Rows from expert 0 of block 3 of the audio encoder, named by matrix and row number. Rows with one number belong to one neuron. Each number is 500 + 50 x the weight over its row's rms, rounded and kept within 0 to 999. All counts start at 0. Numbers have three digits each. After the name is the row's rms in percent of the matrix's.
# gate: expert gate (encoder.blocks.3.mlp.gate, 16x80x160), inputs 0-159
# up: expert up (encoder.blocks.3.mlp.up, 16x80x160), inputs 0-159
# down: expert down (encoder.blocks.3.mlp.down, 16x160x80, transposed), outputs 0-159
gate.39 107:475425489538533517552479489503486550536469534522444479542499578528562399547519490529404509549437417530462485520519501437513451436526535568475544467539609574436432542437556500505519476484589484556415475437498543519535548446549407619530524513579521449532454533530491510457438516638473570445542522443505545505438458458478537450553447463448393433527485505521488526590473591572449532451509534529427478482430377412509539471513451466519580524496461469533425535434582435523510457439555493
up.39 105:483610430398560456558537488479513485491497507519475556510487501445552465472582389514547526455497456524450542379417515561427521571481560462442545473478442401428543504512495524589442505494502493478479543588517521533547456526419552564482513545467497509484447475495507425476532458502538460613568508465375555488441568495523502507530396659514482497447539487462485537481471466478469512595496517422495520600465412541462588536412490500503539563493544490449479490465507418558501444498607514
down.39 105:487483469456486424606468430538483520445467471535431575555543462459474507461503441510457478511523562527553602556506518528455459492578523483459471517494546504505471528589544512533443492437624504515542560540546618489550456463368507547520494490493586583572515486531555517464539430440507529550567468528470622524560505558533496525534534610563542441435513552392473558376418472509477473584506468394550472496583508511482429448525541529435493448498491412485399472532519474496507542444499492
gate.40 086:526428542438538454521505537432494494472431538480460510436535458484467553513518476474517451537549494488533524334484590475474442538488458537479530469559427476508511475466570522484475588620430478523529577523469465527379600573497581458557452569438583566585478464503502514531508527573418487535463488518495550512487415447560522536477462552475596605489549580487570470525509493457432528430526422558477462499598568550455445496528479438491510615487480438487513517544568533426501432586466497
up.40 087:510535504534585417575494443489471479456457478480485530479494441480502524544489453447551463559473415471485483346459554482538527460434419448508527504570472497461542460436599528535537568634471497506513536533540550632429601533446511493524342492441559513587527423534549520575496444477428554561450511485498533571544455518486504501461430441472604510476563572484523458474535492481441482476458475510474465454631536629484437481523516492539528529510514417529500517519503474441479475538432461
down.40 085:483391532474451444513526486464507548468504520547543545468525475435493480521483448554531523437626534419491431464564469495564498515546485518440475469538520527420482525633524458559514501428522493572513590530487489504566536563536511551439479528449435521423519515562550580466541613555468598538553466553455511506524599438544426518573466553485508506470491473545436598347486428558487518541457585463477554480486455535550473487573549514551483482529507406479344421515509451518475493445493468
gate.41 101:513524463511532547560450589504433493549461452475522587559503521497514485593525437497518460407474527525504537386495489482467494488506466455523475467469487497475532506481477653516503440526558431431515549548645465464535478441514531450502583400499415485518500454473399508505489463549484532462479448473555494487492469606400505444467376511505537461582508483481589397497504518509549523558481542545583512504488531520507589531530407584522409545457565386579471521560549484536498523384508468
up.41 101:554520551509502468522401551483523430578493519460527484573500531498540480583542524539485490407475542514421433367427430557458532506473459508518510459495546583476524544518511518456438492468501527393502622524566468492543475538454565423470548499451449558521416552576474550531457514623490523523458534513464464508588501519458490454516456511450558369543531432467579496483525492495519456556461534541557513529487474508400553493528479483389396558550545499637444575524511397453544504448483475
down.41 101:516466385507485573519457481520488537607466504389469507469430512550570474463504498418466467537513528521453497556392467568387497522436519536551489451489467420488594514584457502522359565507505614512603507453499551503444471540512596532533461527410559437447510452518548498496482521465521432525472487596574387521519445564527536516469567443496427488423510553494475553539417500547487516571566577489510487482450423524529521545586532506491523488422489487555536430426538442496538461484534452
gate.42 109:581500485527514436538496520493496483395523475522459464494498520463542453590529495443533549593471521528554460487411475586477492567400532542567562524579505501488538379561566507511485549486514435394480587547551412384495554491511585457495525485411541475565419443431475489578515451540470474497516539506535475482468635463511518440416519470414601551533459545523518547572475400456446432519432603438541409523468472517589530495487477469494513523538462541511444508552529423504481536490520479
up.42 111:481405441501400584479525565449524541513467525443510590449522526475456537455392610436455399497574514478484502480571474445523517473516584510460436396467587479517518540452464457481423515433495570562570451488557501472498455450433483449523579558500492475514467538432461475494550558557486543582507496534428401500556448468497561546524460584574470449505503496402534492472488488481465488465610367518462479473428569474416538480458503422511485486549490528430525485570412527549481523510411461
down.42 108:433509474523482629563459458441544497523503540568532487483477501497504501499534541530398531513453474477494540550501543622547464504451518517687553531517556479564450461476498462497501505566481358516426467527519594443563566390481534429516391464501521502564464502555475502536474439429432549470433508532514578557517489413449458485458443450433549494486564494465509412537588591429595534525465481483523456579531448506502492542504440410468510483508530496508535477485540550521576554423441488
gate.43 083:592460540435554430457457416486412505415538535474464476457389483509577531468506408420503530507435443548500511445453544498496475484393471443510584552587486497475498455432504448481525435539473423536443472565478483521415501497487444474475539559508552551532491469498549480521611464450512502564564605449459579538469478551516598509561504536449535532512496598445545548464410514482461425474541435504470487513538580539508563440498449536614586485468430494454491569512466471411465450602540488
up.43 082:618483522468524470459476454504433498392503496492484510440446444538461549433457436380496561595389416579468480423495553476481412487453471434509510536588492569477435472436638460478487478536457457541478443517496490539362504577490433503407496541466511563489505493546518488520569465466524462569503550425507528458426479503553576520531523551467496532563554524452542595483442496447495459546544430507460402527546554513481548504494487503557614487437478525403488582463493486475450515567494500
down.43 082:484451536512440467514495461414393543458495544456461481552440570465481530462457484488438517458503519420421433474503521542539494485525536521459450488431491530438502525549538560475414479536528496537532385501462492519524453465400468625441507586488451480556618482604558447447527461496483486546516511578548422602500554543564395570498500430457496517494522490415521494516527453495444533529522545554506476480500373357557437547572493524516438468527451426524460408530472452411533468442465463
gate.44 095:469539508519410433550492509478529490504532463489496460541483411440520468538519608488547491471555499483446437461501451523594608509494517514555491472558440500406472457576504517480425536448456535438547502477448486521543434513454572479459490499455563420450457585527603400492543501496461401397543575544444498481569521491495507422527614470474547538486470505529457528548441442531564414483452579441570474502510426520585452496557545412481510513488562528605518525493508427627551454497585430
up.44 090:436522487521458422553499514527504447501598454527449486565448424442578475498579600507525531447508478505483480479446496489533543506447568468533481429538451498425418490538526616556419493460519497485507527470396515587511458496502528504430483471449546440470471565575529458492541447431495412396542501526423499481559582541495473444533628524418557525476478491542461520500416451596565459540462567465592502448556372521546440499533540434501541493521510495580520503528521458626529466535564431
down.44 094:507490517373409454563446480537506543455532495540522527505489407522491483542533543560547455453511545420551465454459506438544542599545517535490497489503491529391548517481486576539383476562538434492504502482489463555495586588541446468499482501530466431535613557526429590545529520528557501578495469483461570573469506436429522517660533508447471540459428479523397498496417495532480413482419488600409539483490491427538482382456541488508421471561460506555469497436522489478432497514481527
gate.45 085:486449395479468464477411553442576461482545548405477488586575513546509426414521516489536455431551542574493463535456519532428514546538559521574503499474552505447499527467481476572433500510556590461553563513543478534530474539492541525422461498486511531401405519536468489516447461453526463424519484512455551532556551585494555420495504558531517459615528400527580420518459512510558468478433566476491462595439439467499580491535400487496432478464592371613522482439530487507526525527563467
up.45 084:526543554573520550545580454523426507533434458612518488466442492467480591575485513436486576568433535467524514465507502414520469429444417491426430547565434466577512461513491469476551553467509481540452431492449575482506561454560456517525488523498494522594574527433545522533572476507451518554503519513584476398458474449461423560471518448464500518427466583443441586468518492516438578457555485531482525409565567486557441459458591492489536433554401559429481490555431550474472428520398504
down.45 093:472530513545543527494481538502536451471405545478408542509456530493514522493528476523459459537483533486482520521485527602526522439489516540610434547612474449557425517481468563507495553482518487543474477541492524385508497432421592461459426512571650537458417409545514433527478420506417567507513459535533462518480491528423441522380487536496436570536499413451590395481522464389561554553519498540564481572607474504433461462531484459575534518538451535444492506500565528542564556497470448
gate.46 115:502516464529442439548520481518455443588456580534425454525513426489555496469625593514505448519568543427456547505445444588514615429471562527584573527420478492575620495487521495460476475437491532446500568429475563484579426452482588484485487521487586428520526521511580550541508416494511435483522497535460584517552551516489487452462434512386505565521477560524568512564481438498516501388476543500535488438383434435484534498551545423447561483494474494497486457533554527576493513440525501
up.46 111:469463490480436551459564448513493547483556538559475451446383518512538464492597454504374583535531443492473563594504545487533504465496656437525531454583410494508474434528425392571551487485466530545536495445358515526477440504515429479550465537523480469531561541394592578520495557455506464515551488521477481520522507553546435506446388601499515537485428550480445517506459488560432441478499516482436470435572498517414434419498478553418542462529455487463465481533490545501508545497480527
down.46 111:640573521563478470557519535527499436482512545524513607547509569502573568472593475521492438423559512530535591488467563464518564407503508512465511558490428469525495582453476462469421560538523537434483500593490500465566576504539593507491491546572403432504495530553487442563483407524506441471505389372530554521486429500485476510489520482526447487493484463518461477448486568515506459511503461578500530524516490509587481409404415390466498586570474578536450520570511601496544516482457518
gate.47 128:460553483589499486520522557420542476516406501457452513446550454422510457564391549512486475526526541453486508462597459516545555489573513523555483401576517442461523472458467480548523510472484620497528483426597561499433518565415565601428474543499472586574455510489474563500508464563474451582474478594504554533562437491510544426451433561475512513482509524462539561497590437540395545426529508549489436438522425488450556453437559466499511431481498500499410543544498464473506459530375562
up.47 122:411524509455521433457545543458508574468514501433408495487427474492536462386523418624462452490493453473487552476400633587523473555561530409466497558499382598464428561504438525534486450575504468567465484539601478560514493559481475476486501519511542509519501490571500497521481530441522481456443541468487547538491428587536499466497482523459457554500508523492504502422512564544475564581518539478551498477604517570532472509508467579473479525474478445491541490486517541393516453468666619
down.47 123:515472388482465491468513516507501581416481459490542558391360487418489532367501437514484459464564423557437429521479477520466515571495534575443474423556447449436503464510498537536512502469480594446479593496428459529466487557539506523448504476498478444529506478484557484509485659489533446441506464587490448490571555555570507406505494524565506515478585531541513554481505501590496500539536595548475485461477470494551546568569581571496494468411558445520497518491537473399423428544557497
gate.48 116:437441483509464456432554540432542477456506409441446545505411583516528475483424441487509482543474526479469463483478444529514502557518570511492465478501495422478487517458444468556476498583515555516575430512531476592391545436478571589539475482515522435509451547494560595485590452437520414579601490537440525576430462473529470494509533596493460545504565493507380568442401475578515452527569483507476482562541485507534434469402603461506463485521572450431523487482476568435384536534533525
up.48 116:511576544508569511500398583515459582553586524463501497496519545524581492466559532523458440527521407512518543463531545450452436441498494506533506388491452564530498511582531544513517406553498473504467428493528420569450520503476475419489468457467542575553496460499458478461502457467535532479402517444506531516569459588449466542501447536430455533490463518433515367463543547473507547484553508619564450388480579614419553513528466542506585533454427500574477548483510533520481449377586461
down.48 117:495499485530566395499623405456490461466483555544570531557471628542539479474467457394481412504437466527505531466484514538488427440551504440476544564499580553463520527507559554454451477566487550574536519538520517490487467538418454537458532512533459526577407547468614456508476487577505482521518496479408452447416560574568480556441458562536527488519536532472539445490451591455578540497541555479464503435460428520528413445527420447427476569461495522484509458538391511597474413462506488
gate.49 099:545514495403440494421487577499540469453571400354515456493445516526563524538470498572425474536487441517479490517469523481420367566441491412495454523535409491475478469554604520548563505642475496417553425528548428473455551507510547442584435409463472561444486523515386520557511523512526578596448510540490523536505465453455415440454499457489621518529466463499428502520497580503521437511453441531524486534568520525543487454490529495465489534497476564515526524493520489385501490537485533
up.49 100:557549506428449508421489529509512475494574440395508385493405477521594462577475471502432475569558449532517497512508517447489423568490547417560446568548420502514462424537637532525564465581492472459559422502512425535469512488530561440562428410470474583503508524503381559546467492536517581576469515552545520502533402516456425412431517486504613521550432490517452480528561579511542445537474475541537458483611522545513501467511533462493527496467455547559556542483489464447539506505459514
down.49 098:465508483492374458521532452489476573494527521556480468586469499507528485512359509518529440461611528496492410500474476541459477538495419497442474586496512505391527393536511546446460494543581500600476560454431500525531494547473460548530517550509414567487580529528487501422606490382492442563624496572498524435481616467529458507523540536451521409457514505490566611463461494454529489615470433416515576507466486484541518478507531533502529421532550526518494564523570493572473491450477495
gate.50 110:459506432501533465590446503513437548403548454440418478521565437557577470505498498541392492570477446487412519450460566487558489438525518459540525491459489485453474575495516486577499469466520573598557501490544516521416510488455423506584540559499454474413598568621572615474480446400551486444530415458498455567542480497515523468534594611509575577506538468463479462385520560496485515497571499451416547491476480423438577468483453516440495448524437493488501481479429519523474524507501503
up.50 110:545520517596576488581549588537511529485506567535483508501578504504538506465547585483408387528546552553466531514597506445458445509552578502453491560451560510455486493453512503527533526472578518492464497458535506556570501622464457606476450483536520513513494549518479513468466466484568437523555476484457585465533527485452552377527494489469429522530450570513531334499470450448521605508507482430464492470448432433495562398478465486461644476464441523567430510508572472582490574487517512
down.50 113:565537431491398470524468510557480589501413482487447556592476522402550578490477475438475462517460510555533470547402449539535548477449497482435436462508446451463574407523453452540479509452548557492597484438459490593436469509495574517530480564525507515484561459506409489532572495401533497561506543513541493476559463479607539538507543469592475462427522458465483639485463469546451495530558514462594514589514449524423512496501439588442491450523538478564497528539495591592588536522495422
gate.51 089:449448551450463553524476600517468465537433548479479485523470527478472484503521500551464461526494387509531425488637415516481408494541564449545412319539534552464464458554526416508476512511492407596495484485467483472524484583442390429531553509548392479451393567550500501432536593554564454482502545482501414525495495488526530577503615564547441452541581443399560491516488551563506464572509502492512435476521527486490519522516468466480451531526505460501540547481527564499447505442524498
up.51 086:533507506507465451557473505476533536473497504515520528381523455359515569584495508489597526557493558484485559430450526447559507463480416380439522476474445428446607478514488497507489591519390533465470571508567540370422538423432559592518452472424564463535541433483523510495512491520472496476571508452483556503481511474433545480429533556472576501356437603540435558486487444456555444428524501458540516549471506562605455532477518432535541508546526466474506519501480453536489473542521477
down.51 081:564494584597428490492488512424416462428571540418473437510433502466573552472538414438449489552522502444461545568371467519494517494507521542446570388465509528595486544567420382475565583504532590516526498517485528519532523469442528579499492413502522492495508461576560518531506506466478493535529518561564464537518533548567557519435507465587549497558576427394464436481555473475511549539555537611507454505496483517521509504587555557442523462406501443485507447555535511399480492501485431
gate.52 116:513491533470447378513390516430578377476515542449443431472559463477522455515538514633503477443549470474446433522403488573522452555447512464471569482559492541458418493543613473489451560465508570438429562459472493542466476565438577557490535561487526540531472530531474494585460489509456499523461573530460522467587508552529506452530546493432582547535511559547610514524491483504465466566420566516549468541543464511532501544460512491433489538504531459626419529497509386449574467522559553
up.52 120:484519527497426384509396523420566379467521504474430427467557414468528447530551549599527471471582485508431427522457495559534491528453495475471537516579438549469430498525585472507431549472492538428458555446485491532501447586469612508515514569495517579513478530536485490601453487485502488544469561506452524458602512560526476435545553514408544519545507550533573524524509477449477482590376574520541449553554469492570526506443525431481461504526515500611440541476498397466574492535557555
down.52 103:508483536464428387477514521480471591441540463554574492508540425499489455547541538533570487474547504447576431440522465412537482582537460549344537525488530577433567504512541502532429509466536461509429570455481466552496566611570424528500534515448465449550588570513495594415554640567556464540498495432453575585501530481506465499646495497465503480479472439512454527430434454532440431494450490541467529432487503454535546489492459463502442522498522498443456454553490467452505485560461463
gate.53 108:540513456446525468522498412422455504411480570431476460413433447504602489512383424470484623514430516440484607409461576511522464551486515486538538481557507525390441533472585478477553473508451505536550506499513542538386432473512505529521498628537497496497591511523547506562534476430473578588503480511489418505498463507488539486552540511504560527523445553482409593440472545491467493466542434540399445524563468485383493452468534523464557516500489477364554518517493535448470507522448486
up.53 105:389424512533476530494535547566534508665476481568521550562568534508441561484548576520497403480567439498509403520577464483515532437544464534498447490439554518580472449521413516477494544480536490528480462469502498519585580486449562538500482406467552428482448496441507547445475471619513445411586478561499548520484538513464467522484501494455325467442532413558584452516535461561524543479532524470582587420470488516562501498511526418492466509524490485582481469439476577536455461487508488
down.53 106:560480455504478454474551479572581454554428438504449502530510488555469531545522520430484435548499561558523465485525522480554459514518423486482515451532544538527496499458488499475505546435510401438558474480544480521445440596473515435553498559487543507542473537488353425578507444567535483476555526446485489471536546555531576369474536521464438472435523505543487456421430516528512423443500505466617530520527549648452504559490494478439582552456405590471525647477494573612529493480491553
gate.54 098:544590482591478464566488554467446434562499423513522512605544469516558465606527611496549431464412510480441431476467491541535549499548432623504426526442490552501514466483513549391495498540541480463493480429433554520525577457523510494578508404446584443479458554568524478528603467476499490438485514544450610452482435525453452473536615497448546484535492498514476441515560539473604529537420542488533541472532457498497526461592543379508566494469491433540569518488500502518495467538589485
up.54 094:477426482421549534459498421537526547460470477463501521483535563525404441413458340455478602524512485607534567549516536497486541526499496355478448498574450443436414493488435460571461496474482498606547478561540464565495529537523411517446532580573456542462513484531513462498418464433557466504496438476569481552491500518587489506496453528557459451559529433463508538522476548514474517550486425488424448566525523512541478554470410644467437447517541477519390483517535515464493535527424526
down.54 095:544471482552532465520511471486501391463547546408554635379528543500578550446615516504449517508443427491458557497492530554525476404483545506535444511479484495515444560462539533559526504500469524411560512580518599457528469474519529447550507498510510457525374501422506364515423502464507489416429443410495479507487481495557534492497477520487584439553567489548490461484561616528547543475519497544563428496592525521492502476403479381483525541448554482454443475563512501494441463561590515
gate.55 102:513552480450491485454506525565505603576417526459535452481510451584465483446531437477532468471593438468539477583535497532575444496498471496482562519554461520424401507511487461527606386502457443561531465421532400489498491487547530430511502491584472533502512532560472550419505574473474531499454547530427465592581406598406426463460591497506470465623496440482535506431568596492480436534448440473446464493555489471525570468551472542592498538435528448470419474495524549464470432468502515
up.55 105:458482533508547455544508489507505465416471494564389648450472559439497487498485488587447508532444521395479489510442552567533536525520538535507464483448508637582538507464420507456407455491481463487432473538464558525494549510538539538507490524487504483545533447520505474513459447493546417447528530498544510563442553488524491537521459514471303523451547570578544530507386412519504614558519524483591485444488466409527480561500643528420505543517438491497493511494513480578547450454528464
down.55 102:481517559498447539499546438408516465467492550440542489409450565424500513533514521403399577556504532448535527532410474451585488562508492447514508455533393577465453502462464451555484593517459522535450480528501465480507458428455513472542521546561576508535470483548478501612482471525536479500447550507490516462524523507529589443470525399569541531497600493483480451391525578439599516457516534551579485461512525614474510504479458446459514562382430513504548465421511567478470608544464383
gate.56 092:483541410488446508487501505422493461551481405454527501413501495472477489506533580560425485530513467483475365431507523459580553517440559501466461488559493502449468493497487449491465547515430495572445520430514604501449493526460457548598478467474512535500538549513522419568471523574474508469435543551512440525558372496564558358489499467491532446413561554475548552510510497527476517439512521479580465488578404506619494432586565493494528529500475478532487426549471477397563488604519626
up.56 084:428492497555563393493512586443444502516568416448473554548445423449461489439545561513463439464483498468408498409409572507530516439447490486505439519532529506446417515548507522502504512526448457559459505540479504560475568519549458480491529505490529487503486531533511488618510419437487432438373485533537485571502480556455483403499576431390598581488425544505451550443490522656470501551524558519571531488581490519583531482539555517514501493585520476572465434484544549425531471566535503
down.56 091:508489462362470456499514500487492614421437464507469515479466504441521497504470520583556472388503448505547441496514514475591443546533447594427519479524429517422480507537456594526469501486494468508431606479499470531558497523491481460501458477397488490516639533542479548438562595538451515599597499553490532545495484493436471466533470561476483587485538572527467481387505502573483497610496518579456565459521493442543507492559562465515445484482562416514431515564590456404480499507493405
gate.57 104:490524493462480484472595506450503514470488490502465472333420446455519521495458525465397450519528596430521539512508494552456501589478556462549509535552517497517478436495555445566543427503417496495557471486496481501418394533536460494499479563486509532572532504448516565506490532502511520523485570539517530440544446472545605443436440497527606485480592579447478534525549389524454446528546431569494367554547514500494421414488533528535462512517497571457576463611543518440532448538412611
up.57 099:560525497464450580492432532506498501524430474536509519549575563551404579602501504518536505488490436553482422465538457427418493550473527544426498429393570446470578479429546440458474583477550564429490482455403504396447543466447569482588543455451459507473474517487462441450478510659514491455584492486462514500472555431525511534453542493563447479495532411566560494576494528407527514501475548465520529536403553541519563595530496410445517569531542510513521553511491415529499474527445517
down.57 099:467517481518523496484483501549484456491627498536486403537577532572499512561500482481509569560475540509444541495493473531432488465527457486459523511430577604528484441495483362418507485545499491488557390472499538509408396473491422460517523481461443584548468554472420500515488442520447471568471529491480570472537484555478509555517613506440512509545535539426522500567429540463530477445479428515601519507460424597433481544495483560436597482441458521459637557420458594609538517506488534
gate.58 099:441475517512456448499392532482591404498518489453482491557489454459507405535544558589478478405582478464421498586474427451525553481474572496501505395620488576435487518561578507541424495479463565528510555423458498564516393481457555487430532544443478443461460518492482558471517492503531460520525553502417467524573596553500459475527533586517463432531547505537500514524447425569460434575448581534479384514533442491488445526519551465442501486489523547548487527472449394561572547480531418
up.58 104:491437475521426435539441513484544425502549473445559438535466455481455447583565576523538491436547489512374433532506404420517566488462571533484531469556466520458512461566598534556424549440512549495515557470439505557527398513509544425422517537399537484417400599548492501519553506542530470510519539539448475471551571538511515483491556563495533441583514464524510527563419415518495431598427553499515447535506449528483526547559519414426523472521546552583490530491455412532571541470539437
down.58 101:483498527434455473493532480498506514453517528600594488502506464527478490523527592547530510462503493445582454442579579421502544580483502494504539532454541574378478466485537505450428476570520412512502467497547492530499574576581474454500553479505485477545574605533471508527526527559552497500547490447419590558494509374483497496664541495399481504497456495531433529449480493618513396466406432499462569499515560457509492457414511441436404529554438582511465412486466530493503496563468473
gate.59 086:507525491504493378524398530489549380396556454460415417535499470561566477529472547560508516411516501474504511493428456529509492482455424474503530610567433564498396486545624532442511477460464528492531567490523555546488527539548556486552512592501549517552480509536449564560511474497434495593441578542411486449546558517496467427520469483402562566586427553533607461511543526511488455540395537466475519505547408496485518425449489490449492440494498529550495577545473519520475522436446552
up.59 086:494509454484431447459455520491574369468546483472466403471490510545481529540472586527476526439493497497524518471422420546466456530404451443499541550612493574525490474500618533508485511463469523442545556492461540503463490518530539503540512584502474495494412515557423516536462502543457538512423549530469498412580542441527532441469454469429611505574469596521631534561534445418509410531391522472488463602525503528520467475451482482418429509539498544529504589594493487423554493536459595
down.59 090:569491595429390439533460513447462595466516496562542541518516512576544479592519504523528497442530504454506395449519522401537502567568507507400565503481541575392546535510550516537439459468550491495469549535505468547512532542488429536464475492476456457497592461603480528427520598511508498523582495411478567601557489498489442497583509481488495475469443514517435555402432452501438405530510434465422519528499498365559482445489479460499487552550496529508404551541561435397485501521469469
gate.60 102:533487528423516504453543521530494534549492505540483435533487470475520550498467473471544521491484425457562557493499535492499548592554595558543467541520468501533407441484457584387474427544510478484541522513510417446543503557569567500469465456498514506595501588521513554531509493554441481510432510478477474477549452579513383461426436491426482495490437467421430524570547601645512564544466480584568471461591529488481473545590484520523418636498515478612495412471594589490475494470468507
up.60 107:534575568528555444526514494555512383521513479612444481512501460460530452481496577472551609475494541518590478468415451569556574537499534482555465541560497522491474455492428535471432469520510512367554573512471443459558572480561523533443487531528457516586407490524473541572428425589430449487500563516435452492474449554465495471474390499452505467463418487476463487610540514520548506478473536520544561499529467473480500564584461509525425630604509515599516539464534435485515443420484475
down.60 107:509415452500454513582423557511466582553523488482485489469399555424543536427520494415494420419537525453457532581456499547481469583471504451522490454534475436492532546488486472585491541573479497446525549430503565527496549557479491390465460472427524378446585479476534652525421548535559470529540507569520462582492518565490445430568550440546444555452520465539523520421458485537450514554494517499516489504424450533542523558486460476572497497557477449542397486517499443421528640551537475
gate.61 097:476475467513496468518420462510427492550514510419515518571496575462543464475462570516436527427469453496507549425505529495520426468433543503463558443540556475359464591505468527537536470487565525505476454445567464541436467531461502532471557438503523443417501515543467495470560458474564438513502499532445539517532529534366519417564599485419572573505491462555446555375485536502510533564498569446525509457548351547544532459538494484504522568504634503549405498504547398492526483452602478
up.61 094:496401508427540569440521548535562562537482540541514537476506524511489551535490440495502390567491515501504568621542483478453439503549455566477478427486488529591518448467535546438448486556418446490491495570452493494548597515606520396476399519495544534518532460466457465515525519539485595499527521479547483530466492471575467559501416505511413449457495543490499468560466500453533519472536389586505464539498570542498424545524483580549484480504387455425579542531463636412404493458402466
down.61 099:507461517557608526503556544404481415590412571487468485517540557583469526496526480448479564481605507526403547555498547487510442363515431488497525540472536485563445584426512454431521489508558514506488422531557546467497513454534466437487503475512502573477422539553484456496496420582466473482527497411544584515511455548505506453427454473507505506509515428530577552452536549383519520441460482425516438520508469573468447525473419458470588595431482571511417590510473569608510498484469550
gate.62 112:513457487560478475512501505495512527516514505490519457457442461387508489490534542486423430517548455529465536578515581419529542465576532532511469511481517563493459542532458454644487497468564467589470465481463518507603478465443410538522488448501546459409517471588550521518463487424650406436570456430504593546511582572443555419552568536471559536397563505513481481470481480494543471524474499443476466494481481522562471467573489491434599478545397514513467404457554466537542534532574391
up.62 119:447570489421525600513469494544448473491511473557536511582523580585425526521442392481527544524423522511547492427502466550474468551431481469506455473534460440467491425448517534422495505551530490438463515542529478518447532513575501518423569475500469481548468485416417481458552538593403613528458495476549449429422431475501433591428426440550439460594458406518569521542543534580528555507569496513508522514483498499475457529414462518610441535475588485528554572503478477459421467466443579
down.62 116:499516504536527509553578482444507370460571517511579429500481492558540374477537467435482554507549490440471501582490469551461441432573462513544602543490536502537478581474632460541570419493485571513510450571528593507493482415441394446446529445453502553510445497532635494406446506534434492507502532493462521531538501573492541520496518511486525486599547550477581447484515567428449534510464485507493419439485427519499466560537478448496440561444444482403518491472466465473451415492526602
gate.63 091:550488466457514530507448429488566546561437477473523421599543524499483546515474549589398547458408470479518560507491513498517504426475576574475474464457493536431526506447490513579474502531538505539479439465421528556498577491544460517477516450559540448426495484546526482432532459483580528476576378485421471561473570578508504516532492557480336548496565460459491491488376535575561570494510503474478592399428481502445399520455482514480456591522458500568495460534553573558434543428508439
up.63 080:476488488577603429532462529407579405368506499413458506527571509552579536519374590524494417409469474512494530422421475549512522485489526594547535592546410543400552500525557508467433449581544576552480446486482545562454499579453480577537440568508589499445508496579563527546495493443467528535519523534463512573493522441500551479599481570487497549498549513440450524468477526550550525505475577502447513495519525447479434444468469483477498481535453510518499469529498588441547574518452439
down.63 082:557517543562536557508536536540534398485460395486449624498510608539558497384486493486463480590428586562585490545561539518507467415494508424523520514485480495565476493482415526410430532440532547499550503535442503492500505479496512444580547544601458477512482494556464463588554381442569450427362525467462476453511433483556517526478567508560482554553541469484458501567479523489555505493502584494539497449513501553505392366480475494456567488495521522496600537475431517545476548487508477
gate.64 085:472497562465530488589476471580536601441447501451430497491469515441559517429520467498502533517458433496535598455537589449417484477504412436530442461485466576520429491504427513597493466626523578462452481579529490613476520553449503513441507469602448510541569504498500563511420344480497428435507397475502506501506503542464457519452435524412460457408473513429497435555527493544475540541507397494559466466531517489541436516475518563490509572454554497499556452497609509495486451462458556
up.64 083:446422524389487477560511481522564514522512501409482499473441485455566439488576540467606534467610424486508558526474465514527530519470471457536524360518471585539434528543486535496564485533514513527513588384434452550448406572461506484510502531514416545519512581499528496515497576564439478540516462564426450530552400513564419538473464510461428421544489513493505504556537480546479377513453393542473439465569577478464440585481542424497487575426561468527566561457494494515472473480461524
down.64 087:502460436442522529443556503442524529542541517463518528399428485393467533499411408436461442509525487452434501402476442505510468512508487539511482379517453552475475593503450449554529551538393600428536557464504401437446479542544543555481479538466590478496552454529475445518480575499537524558567544540581480406575523511507529570474468462572464549433510433514558539391562404522497541472550487555426473436521458580557543523530482498510487468498491442519438445471517459486478496503439363
gate.65 100:584457490497444486449513492488471532382480555414467444420488427589476542525434518488472420555542498489563564461521489421465487478468470521529487589531435548562472435495567527497592412577471497577588471473572515477378490520549535484528437588508483560587525486491466525593556535446414570550413478523481516472614428471497516490490462433524623501568496569460481473517560519464466489438481440421401449501582527495451521463525549458517494477479483464452539548524467565444525552537427539
up.65 096:373495491529496556488511491472520487647465495548547552552466543372459447439568479536513543510504468437418382530556530519570530525546614523513446397445624508483486554489461491499451531411538498533438550494449473513571533516437478575499545484500491454476460546523549516387424546611578435530569497494496454485457519486514490545454549547498360510437513431534521558498436477545516497526510537510540505451419426488580497508492495484474500507488522540511477464449510404585431472439542447
down.65 098:479523459565595491394556560485598480484535485431584509432501499500491463534628542509474511521392445539578572504536449454484518485477478482507591534471481570480509464492435493509518547449468536490516501462564477548501526486513487416555560489508556478540446530433443534526384452591558489475426521456495534437465491491510523464380467486520546491581529534497447381530572525519547494440494475578578511536436508567365485487503526495440529569448491605540606548427469556487511504620545486
gate.66 093:484522484436546542631545491537506576468418577487427450507499442439551511454438552530423400476491529519475577522539538474465496424510425511483482569387480541485498578493519539499434507511622539467518523587537531549521561490463539555423551553496457489458548473454460516491478513510556544416486450424579629426534534442403520542465483378516498505502473498416510492542574494560544494533571510552510398536438516426519464545437460518485511572457504490412533547563597543517510513503419487
up.66 097:551479461589574518440461592565451433542556449521539460590416596632505477507492453480547569399410444489594449487474455501469517487509538493579441472555513466492508402433479512530581499557433401509535405528529532559536494471593477511471422430535441454542473549510542558473521520511452484502597505499462434598449483537543503540491493554517479507537498448546514504534533479542516545477541408490426619404511511541472530471574523496474473482527499525557500446409503509514384546454452466
down.66 103:540488567476501510573501497497486491498497492570532523451549540574522474490528473557508616569432504335478511510536521492418534545560580616498456433468484456482514536457478466417489481516442423471476584474459437455516537476638537533482521566472503411549497596508456516521478554532484531479383433427472502511493469468463466524532511463458492545535517372448391395530503476456540434468454501564408504554522485442486610458508424520517528523513458546441518527580458510544559447576426472